A small text-conditioned spectrogram diffusion model, trained from scratch: text encoder norm layernorm, 23.3 epochs.
Rows from block 4 of the text encoder of a small text-conditioned spectrogram diffusion model, named by matrix and row number. Rows with one number belong to one neuron. Each number is 200 + 30 x the weight over its row's rms, rounded and kept within 0 to 999. All counts start at 0.
After each neuron's rows are labels from the 100 texts, of 14976, where the neuron reaches its highest value: "fires on" is the input token at the peak. Only what is clearly more common there than usual is listed. The data: phrases spoken by 400 fixed synthetic voices.
# fc1: MLP up (text_encoder.blocks.4.mlp.fc1.weight, 1024x256), inputs 0-85
# fc2: MLP down (text_encoder.blocks.4.mlp.fc2.weight, 256x1024, transposed), outputs 0-85

fc1.615,161,227,249,232,181,177,182,175,189,216,203,172,188,214,189,241,207,194,180,205,220,174,264,160,191,193,202,247,225,200,158,210,214,241,134,203,248,195,215,186,238,264,199,277,158,184,201,215,203,124,209,213,242,189,223,189,224,201,123,197,143,197,163,157,216,247,255,205,192,191,216,239,210,217,197,235,202,184,213,233,173,254,207,162,210,221
fc2.615,186,150,180,168,242,228,184,240,243,178,216,237,183,189,202,184,215,235,169,188,214,215,168,263,257,235,126,177,204,190,223,151,162,192,241,263,181,212,170,209,175,134,250,169,213,186,234,164,173,220,201,170,222,192,175,190,212,201,276,168,249,216,267,210,163,177,185,162,207,211,229,204,208,160,199,205,156,230,191,209,213,189,212,205,134,182
fires on: "child"; "zero"; "jumped"

fc1.641,157,203,218,212,190,171,172,167,182,198,200,179,197,200,188,234,230,206,168,229,209,149,207,147,177,180,216,208,228,191,144,238,203,207,145,210,226,198,219,181,185,235,222,248,148,164,179,221,190,125,180,193,225,188,204,166,194,204,184,210,147,195,206,180,188,206,268,185,201,174,262,228,204,207,195,257,174,156,230,245,172,236,215,184,213,201
fc2.641,188,172,205,191,239,235,168,258,250,153,240,232,178,170,206,177,202,203,178,179,231,221,172,233,219,158,130,162,213,282,256,207,188,209,205,219,162,214,183,221,182,123,242,173,239,205,163,207,194,237,168,149,217,184,134,243,216,196,231,194,211,201,242,212,190,199,187,185,224,191,196,206,198,166,193,194,239,222,161,152,253,230,216,242,134,222
fires on: "slept"; "dropped"; "village"

fc1.391,195,230,207,219,169,170,167,178,177,200,182,169,195,206,204,253,226,182,187,216,186,153,237,148,180,207,230,261,221,151,136,217,211,227,142,186,244,236,220,201,222,205,214,239,173,198,203,207,200,128,258,200,187,180,221,166,233,220,138,222,170,190,198,185,200,209,285,193,193,205,241,222,206,203,158,204,139,162,203,241,122,216,214,123,237,212
fc2.391,180,161,173,181,220,228,147,256,201,191,189,201,192,219,184,188,186,197,198,199,178,232,118,222,220,222,172,162,181,212,248,164,208,163,267,289,163,164,174,192,169,149,239,148,230,207,211,175,181,219,162,181,218,165,163,187,224,190,270,159,192,197,242,221,199,170,175,145,177,222,229,224,225,182,224,200,215,247,192,172,209,188,180,250,164,242
fires on: "slept"; "child"

fc1.199,176,191,200,152,244,247,191,219,193,237,167,206,165,201,224,194,149,257,192,169,182,226,183,209,253,236,152,145,164,243,242,166,247,213,240,180,181,201,148,213,158,196,217,170,213,157,239,170,197,208,186,198,218,254,153,200,220,213,232,211,180,196,213,178,175,167,158,170,218,256,186,236,244,233,208,223,228,219,173,198,220,210,197,235,153,235
fc2.199,183,158,199,173,207,190,165,235,165,216,209,170,201,224,205,227,213,226,160,200,187,183,200,217,249,222,41,213,192,185,183,154,225,221,189,205,208,236,227,203,210,156,241,223,191,181,250,173,199,176,217,186,218,164,202,158,260,232,199,205,204,187,231,179,179,221,215,183,181,235,229,218,221,232,188,228,196,204,198,250,196,229,215,185,6,235
fires on: "yellow"; "two"; "boat"; "new"

fc1.97,176,193,227,216,185,173,182,186,186,198,207,166,166,189,186,257,187,199,184,212,191,173,258,168,179,214,212,280,230,174,156,232,207,236,139,188,264,213,221,198,232,221,221,263,170,192,202,207,189,162,266,155,227,179,232,181,219,205,151,213,182,193,201,180,169,227,256,202,216,174,263,229,210,204,185,218,168,162,213,235,129,225,214,140,208,217
fc2.97,192,174,179,168,233,223,156,269,214,192,231,219,198,197,193,150,219,215,191,199,221,222,154,238,232,201,146,149,191,240,241,161,184,160,244,257,148,201,162,186,186,153,233,152,227,196,220,169,192,226,140,180,191,199,158,180,216,202,251,197,196,201,228,233,208,175,152,172,181,224,202,214,191,193,204,222,198,230,201,194,229,195,195,231,147,203
fires on: "child"; "jumped"

fc1.414,161,180,235,216,170,170,180,164,186,189,226,173,160,176,193,238,189,201,171,215,204,156,256,165,169,210,225,246,229,173,150,225,203,222,142,196,246,229,207,193,223,222,229,268,164,191,199,222,181,178,247,149,214,185,227,182,211,194,175,196,184,193,209,178,163,227,242,201,215,184,276,225,223,224,176,241,163,161,212,199,167,225,223,137,226,212
fc2.414,214,220,143,181,217,237,179,242,244,205,201,195,202,225,212,163,230,195,206,182,198,246,135,219,230,168,157,161,172,214,241,181,145,189,253,203,173,160,221,216,175,178,200,134,246,234,214,162,196,272,194,225,186,198,158,226,171,189,251,181,240,187,178,235,211,155,165,158,151,203,193,168,163,154,210,167,197,227,183,175,213,187,178,235,161,153
fires on: "child"; "jumped"

fc1.517,186,200,230,146,243,238,212,243,184,249,183,216,189,200,215,182,137,238,208,167,166,223,192,213,239,248,160,166,149,271,245,165,262,217,223,151,168,183,187,211,181,175,235,184,234,172,239,169,207,256,182,217,222,270,162,220,216,226,255,206,195,183,173,169,191,178,154,198,221,240,182,223,232,230,209,200,251,211,173,191,235,203,187,230,160,219
fc2.517,188,187,206,179,217,184,172,188,156,205,196,178,193,230,206,262,212,217,175,204,188,176,206,200,245,212,64,199,199,176,173,166,221,216,181,208,221,248,231,193,191,171,228,226,180,180,238,189,192,173,222,192,211,160,202,157,253,217,198,212,191,193,242,188,182,214,224,197,182,238,234,214,220,225,177,226,179,202,198,256,188,218,226,194,16,227
fires on: "yellow"; "two"; "boat"; "sang"